{"crop_scale_min": 0.8, "encoder_bias": "all", "encoder_layer_scale_init": 0.1, "encoder_inner_norm": false, "optimizer": "soap", "shampoo_beta": 0.99}
Rows from block 6 of the encoder of a small image denoising autoencoder, named by matrix and row number. Rows with one number belong to one neuron. Each number is 128 + 32 x the weight over its row's rms, rounded and kept within 0 to 255. All counts start at 0.
After each neuron's rows are labels from the 100 images, of 14976, where the neuron reaches its highest value: "strongest on" is what is common among them. Only what is clearly more common there than usual is listed. The data: scattered letters and digits in many colours.
# fc1: MLP up (encoder.blocks.6.mlp.fc1.weight, 1152x384), inputs 0-76
# fc2: MLP down (encoder.blocks.6.mlp.fc2.weight, 384x1152, transposed), outputs 0-76

fc1.239 [ 98 160 166 116 102 154 119 150 125 177 192  95 120 119 129  86 159 146  65 182 118 169 150 107 183 105 120 190 189 146 133  77 102 121  60 105  83  92  78 146 137 130 117 150 144 114  97 150 114 161 117 140 160 123 176 137 127 150 133  88 119 145  79 131  93  91  87  78 103 124 141  94 181  84 186 130 119]
fc2.239 [ 83 201 183 144 123  97 153  81  91 115 133 124 118 123 178  99 176 123 179 129 157 123 115 159 137 132 131 102  78 117 113  95 112 132  79 169 124 136 101 134 130 119  88  83  94 138  94 136 154 137  98 115 154 161 170 126  69 133 143 117  88 167 171 102  84 125  87 146  67 138 131 148 186 158 117 114  97]
strongest on: white; pink; yellow

fc1.725 [165 106 123  99 114 172 192 137 114 132 109 112 135 126 121 137  75 150 141  76  84 127 101  85  90 165  59 118 148 158 148 161 106 155 163 135  69  83 111 135 136 118 149 154 166 103 118  97 157 124 150 140 135 114 152 129 137  72  53  92 148  87 144 151 125 127  62  88 106  85 118 102 149 114 131  99 229]
fc2.725 [148 117 218 121 145 122  75 130 153 128 173 146 134 146 157 181 138 144  81  66 157 181 120 152  60 114  47 129 149 155 117  90 143 167 117 154 119 143 164 188 111 182  33  73 142 209  77 110  52 108 122  98 121 115 136 114 115 103 163 105 140 103 123 141  71 156 132  73 127  43  90  84 119 128 148 136 161]
strongest on: green; black; the character G

fc1.298 [ 99 171 118 150 167 142 175 132 115 115 120 167 108  85 116 102 148 141 150 191 139 120 129 146  94 101  68 124 193 169 164 136 178  93 103  96 144 123 125 101 163 131 178 122 152 112 110 192 186  96  66 155 143  63  74 151 157 146 138 136 109 157 118 115  90 150 177  61 144 153 141 148 124 130 179 140 138]
fc2.298 [149 159 118 116  75 103 164  86  90  88 129  73 137  82 100  88 175 143 117  70 133 134 128 142 174 126  85 116 134 164  95  87 119 116 139 104 154 129 134 108 182 105 102 107 182  89 101 129 143 149 161 137  67 114 134  85  93 179 100 119 103  86 108 106 124 109 174  27 165 161 152 154  78 140 110 193 141]
strongest on: white; pink; yellow

fc1.471 [130 130 107  96 170  62 138 102  86 132 135 103 133 161 107 138 118 144 107 106 159 134  87 144 136  83 134 149 120  85 181 128  77  91 194 112 133 148  65  88 102 186 160 154  80 125 133  93 104 175 208 162 159 106 132 147  95 132 122 139  91 154 100 129 126 178  90 142 115  96 136 109 146 105 166  79 153]
fc2.471 [109 119 115 205 116 149 164 108 157 126 102 136 108  70 181 113 166  46 136 147 124  79  85 110 129 154 120 145 141 129 157 102 162 133 145 125 173 157 115 126 105 169  79  98 173 119 162  99 137 115  64 185 129  81  80 150 146 109 102 126 128  83 131 108 141 156 118 124 122 159 179  78 129  96 188 172  72]
strongest on: yellow; orange; white; pink

fc1.302 [115 114 154  95 134 143 126  92 196 130  54 132 155 137 172  87 100  68 157  59  71 156 134 140 148 120 157  77  67 162 169  93 125 121 165 126 127  99 125 165 152 136  94 175  66  90 181 154 128 138 117 119  98 113  69 107 163 175 112 125 122 128 102 115 182 151 138 110  97 137 131 131 143 149 124 113 151]
fc2.302 [ 73 144 142 134 112 135 115 111 100 144 158 100 109 170 113 176  75 140 150 106 116  87 132 128  91 179 143 129 110  82 116  77 172 162 144 120  97  90 160 132 144 109 113  84 111 101  89 118 132 148 140 149 164 154 156 164 148 136  87 156 159 129  99 135 102  92 138  91 128 141 120 114  97  82 184 175 168]
strongest on: green; purple; blue

fc1.348 [139 143 151 100  97 130 132 102 133 114 182 147  85 177  40 163 121 164 144 120  99  87 159 161 142 102 107 153  90 123 122 191 120 116 129 116 148 144 115 108 108 139 207 105 114 136 103 103 124  75 112 171 134 155 114 112 133 102 156 118 100 161 120 116 199 128 146 152 104 139  73 153 158 115 174 119 153]
fc2.348 [153 129 102  68 119 160 173 128 159 155 143 159 172 125 110  77  59 146  78 109 103 162  83 112 114  99 129 137  95 161 126 141 105 124 134 106  81 100 120  75 125 158 118 136  90 116  76 160 124 115  58  47  87 156 138 107 124 121  82  70 131 119 118  48 157 124 159 109 109 120 147  96 107 134 159 160  69]
strongest on: white; yellow; pink; orange

fc1.516 [187  91 139 121  87 127 125 149 104 105 139 174  70 165 138 166 106 138 109 136  84  97 128 125 109  84 176 210 125 116 123 122 166 153 104 131 177 192 132  96  90 137 126 158 124 194  90 163  95  95 130 169 152 115 121 178 110 111 146 171 112 126 149 138  98 143 109 177 163 131 137 168 160 103 119  59 128]
fc2.516 [132  99 123  97  71 135 125 171 178 130 139 145 137  96  75 166  99 135 105 134 185 132 146 114 143 152  85 127 134 153 115 120  97 154 111  72 134 133 143 147 147 146 130 164 140 141 163 161  77 141 146  71 153 146 108 167 118 131 103  70 159 113 113 139 159 168 121 163 117 111  90 220 122 111 108 148 136]
strongest on: white; pink; orange

fc1.685 [160 140 172 122 153 129 125 114 135  85  82 128 110 144 201 121 170 170 177 108 148  96 115 154 126  97 184 157 108 174  88 147 124 137  87  78 147 120 148 134 103 163  82 112  78 153  45 109 128 115 142  80 184 158 165 101 164  93 177 111 140  65 131 158 128  90 152 167  89 132 123 120 158 114 150 116 156]
fc2.685 [104 130 170 199 113 107 123 127 130 144 113 186 209 175 112 179 116 109  93 142 127 106 168  81 172  99 157  70 151 152 122  97  57 102 119 151 123 116 157 132 174 152 168 155 159 135  92 132 100 109 176 177 114 159 168 131  78  89 112 142 167  93 122 126  96 125 140  90 110 128 118 134 144 114 130 101 106]
strongest on: white; yellow; pink; orange

fc1.578 [151 152 157 123 183 110 123 180  75 145 123  58 120 154  54 135 123 137 232 132 104 112 129 158  71 118 149 126  97 168  84 106 184 130 124 129 119 137 179 115 202 103 155  99 190 133 115 185 135 152 145 191 100 135 183  98 145 122 157 118 161  92 202 176 125 102 116 116 143 127 123 128 150 191 161 141 154]
fc2.578 [ 89 173  92 120 111 128  95  52 151 135 129 134  91  70 117  69 153 156 105 147 131 146 155 106 158  65 147  96 137  69 117  92 125 190 169 149 132 109  36 142 133 108 132 142 110 155 124 143  76 156  97 171  70 139 104 141 134  63 110 163 110 118 113 109 133 123 102 159 160  70 126  84 112 154 112 114 164]
strongest on: white; pink; orange; yellow

fc1.335 [ 93 104  98 140 138 132 152 143 142 196 200 115 171  95 135  94 146 167  82  90 123 196 162 115 137 163 172  88 157 163 109  99 138 132 166  98 110 146  41 117  57 164  86 134 103  84  93  77 105 133 100 110 106 129 140 114 116 129 122 158 164  99 157  88 122 168 134 151 136 156 196 134 127 173 174 156 110]
fc2.335 [138  93 108 140 129 161 129 160 149 104  75 104 130 135 137 107 105 135 121 149 124 153 122 118 101 137 166  98 102  51 108 157 154 105 156 155 123  91 136 129 120 114 144  57 121 150 154 198 124 101 130 122  90  92 144  91 148 109 103 108 214 103 105 150 148 135 107 149  99  82 118 144 128 119  89 122 110]
strongest on: red; brown; purple; blue

fc1.576 [150 161 127 105 122 160 100  80 216 151 194  82 154 120  80 102 153 102 146 111 127 103 142 118 125 149 102  81  89 196 115 178 135  81 172 153 133 181 165 135 129 102 104 165 110 127 142 102 122 142 109 170 132  72 158 177  87  82 148 109  77 115  77 103  73 111 152 105 183 131 148 148 139 159 165 103 108]
fc2.576 [ 78  98 122 110 100 183 113 132 113 143 142  36 159  91 132  79 126 116 141 131 111 102 120 151 135 188 149 118  77 127 163 105  90 156 105 136  96  87  82 100 134 141 178 130 145 122 131 156  65  38  60 192 150 127 116 152 123 100 145 173  76  86 117 155 127 165 133 153  70 124 159  60 134 117 139  57 119]
strongest on: red; brown; black; purple

fc1.492 [116 149 146 181 136 125  77 132 129 108  92 149  94 182 103 162 132 107 144 140 129  91  54 178  83  70 107 131  92 136 163 157 115 205  82  73  82 133 157 115 106  73 156 147 205  91 109 120 141 118 119 125 145 169 154 173  96 124 168 138 155 129 201 119 164 127 131 179 134 134 121 157 160  84 101 134 104]
fc2.492 [136 106  89  61 101 128 207 144  65 126 152 143 114 114 177 138 105 152 127  88  94 123 116 128 142 155 106 106 118 113  79  85 108  69 131 111 137  72 130 174 136 119 130 147 140  91  97 118 134 115  94 104 131 130 153 155 180 127  60 110 114 133  92 109 140 119  91 120  90 104  96 140 102 127  61  80  98]
strongest on: white; pink; orange

fc1.364 [ 81 185 149 188 120 167 106  87 155 124 112 182  85 130  55 157 113 114 110 171 129 114 138 151  60 165 159 143 116 162 121 132 115 146 175 157 123 193 127 138 145  79  57 153 109 113  74 120 143 126 116 132 138 112 177 126 151 140 122  57 114 153 198 168 157 122  86 133 154  97  48 176 100 159 166 114 130]
fc2.364 [156  97 141 175 163 136 120 131 151 119 133  54 118 176 121 127 111 150 133 115 163 151 121 194 133 118 198 181 142 104 109 155 133 115 111 111  46 160 151 170 106 163  92 116  77 141 164 147 153 171  92  92 125 131 159 142 176  87 137 182 121 143  93 122  97 144  75 103 109  77 112 101 147 143  95 150 158]
strongest on: yellow; white; orange

fc1.76 [105 118  96 148 165 123 131  84 182  99 113 106 203  75 150 133 153 112 154 136  91 133  46 119 138 170 108 105 144 112 213 153  90 173 150 172  79  84 113 112  76 139 162 167  80 105 168 154  99 145 150 157  57 131 185 134 100 146 113 171  96 170 144 112  90 172 121  95 142 144 166 135 140 132 110 118 149]
fc2.76 [149 158 128  67 160 134 128  73  64  94  94 133 150  72 130 157 129 150  81 170 185 156 125 146 120 122 136 145 163  59 143 107  83  27 114  55 155 149 227 116  72  97  80 147  95 123 139 117 120  45 145 103 136 120 102  39 148  89 136 171 133 101 161 133 111 120 201 151 180 200 130 113 112  96 151 131 120]
strongest on: red; brown; black; purple

fc1.419 [132 130 109 152 140 110 156  68 152 131 103 109 116  85 197 171 125  84 151 105 115  86  88 143 166 133  91  75 212 135 153  92 145  86 108 153 129 120 135 105 125 139 123 132  72 117  80 132  68 131 118  89 124 132 132 170 144 146 114 167 127 201 116 112 135 117 178 146 122 134 157 133 124 100  82  61  90]
fc2.419 [126 159 126 121 154 160 189 139 100  83 163 126  97 126  90 138 148  82 155 192 112 121 197 142  73  94 122 131 145 129 117  67 116  75 110 108 159 151  85 115 160 145 166  57 150  91  80  92 179 141 161 127  96 122 138 144  95 122 154 196 166 101 116 135 155 132 118 121 176 125 139 171  83  99 171 132 150]
strongest on: green; brown; black; purple

fc1.585 [ 99 142 134 151 165 105 201 132 127 143 189 107 161 111 121  80 168 129 173 127 171 168  99  92 127 101  93 129 150 128 113 111 155  69 124 131  85 144 208 148 131 140 128 179 149  85 122 120 163  95 127 127 145 146  88 164 160 111  90 204 148 133 158 116 118 137 177 161 127 111 159 145 146 109 140 161 117]
fc2.585 [175 138  99 115  74 168 143 111  95  42  99 150 142  45 111 138 135  60  71 113 139 124 140 117  87  76  88 109 198 147 143  90  94 142 119  80 182 127 108 134 119 113  93 144  90 160 150 154 122 145 143 176 196 109 131 139 126 143  83 166 117 120  95 112 165 110 132 141 143 118  83 106 129 137 198  88 112]
strongest on: yellow; white

fc1.43 [169 153  98 117 117 155 157 108  98 173 179  97 107 114 144 139 119 114 161 178  92 188 102 182  98 175  83 125 138 174 120 138 130 109 170 165 112 157 115 134 114 113 119  57  78 114  88  89 187 121  61 163 104 108  60 120 111  88 123 201 175 100 142 149 151 127 143  97 142  82 143 114 149 125 230 113  91]
fc2.43 [121 126 106  73 137  67 158  81 133 105 116 224 181 114 141 131 143 160 146  56  59 149 119 137  74 189 123 122 141 163 115 126 132 134 112 113 124 158 121 112 120 100 151 179 167 114 141  86  68 116 137  95  69 113 126 159 122 115 141 164 106 192 186 119  99 163 115 140 152 151 146 137 125 147  88  62 166]
strongest on: green; yellow

fc1.205 [193 105 132 114 165 164 181 131 184 106 149 182 127 164 114 135 145 144 126 107  99 133 159 135  83 110 131 101 108 123 138 105 150 136 103 129 138 158 105 104 159  86 128 106 123  71 127 126 160 133  40 149 108 153  80 147 151 129 166 155 138 125 120 148 105 145 155 138 180 107  89 119 114 111 107 111 158]
fc2.205 [140 117 147  89 121 127 124 167 157 151 136 118 140  93 136 126 102 144 136 183 134 174 147 131 145 148 132 128 190 166 120 135 134 100 139 160 125 108 109 153 124 125 145 137 135 149 137 198 121 140 140 102  82  96  97  81 132 130 156 101 145  66 139 114 142 148 155 110 153 123 108 168 172 134 112 103 107]
strongest on: teal; white

fc1.215 [164  97  98 105 167 143 111 134 139 152 136  48 189   9 133 132 143 123  90 179  89  78  97 163  88 140 123  88  84 106 114  95 170 135 126 127  96 143  92 118 168 164 143 146 185 159 140 138 141 152 128 157 106 114  92 145  96 134 126 138 114 141 119 117 126 116 141 140  85 165 107 106 148  96 171 133 124]
fc2.215 [134 155 103 186 140  91 122  97 100 114 179 157 107 150 115 136 137 124 118 103 110 134 192 118 153 128 110 128  79 124 127 122 120  64 168 124 108 133 175 174 127  93  98 148 100 100  91 127 132 162 151 175 168 173 136 131 186  66 127 111 158 108  84 160 177 159 191  78 166 131 130 126 155 124  87 121  85]
strongest on: yellow; white; orange; pink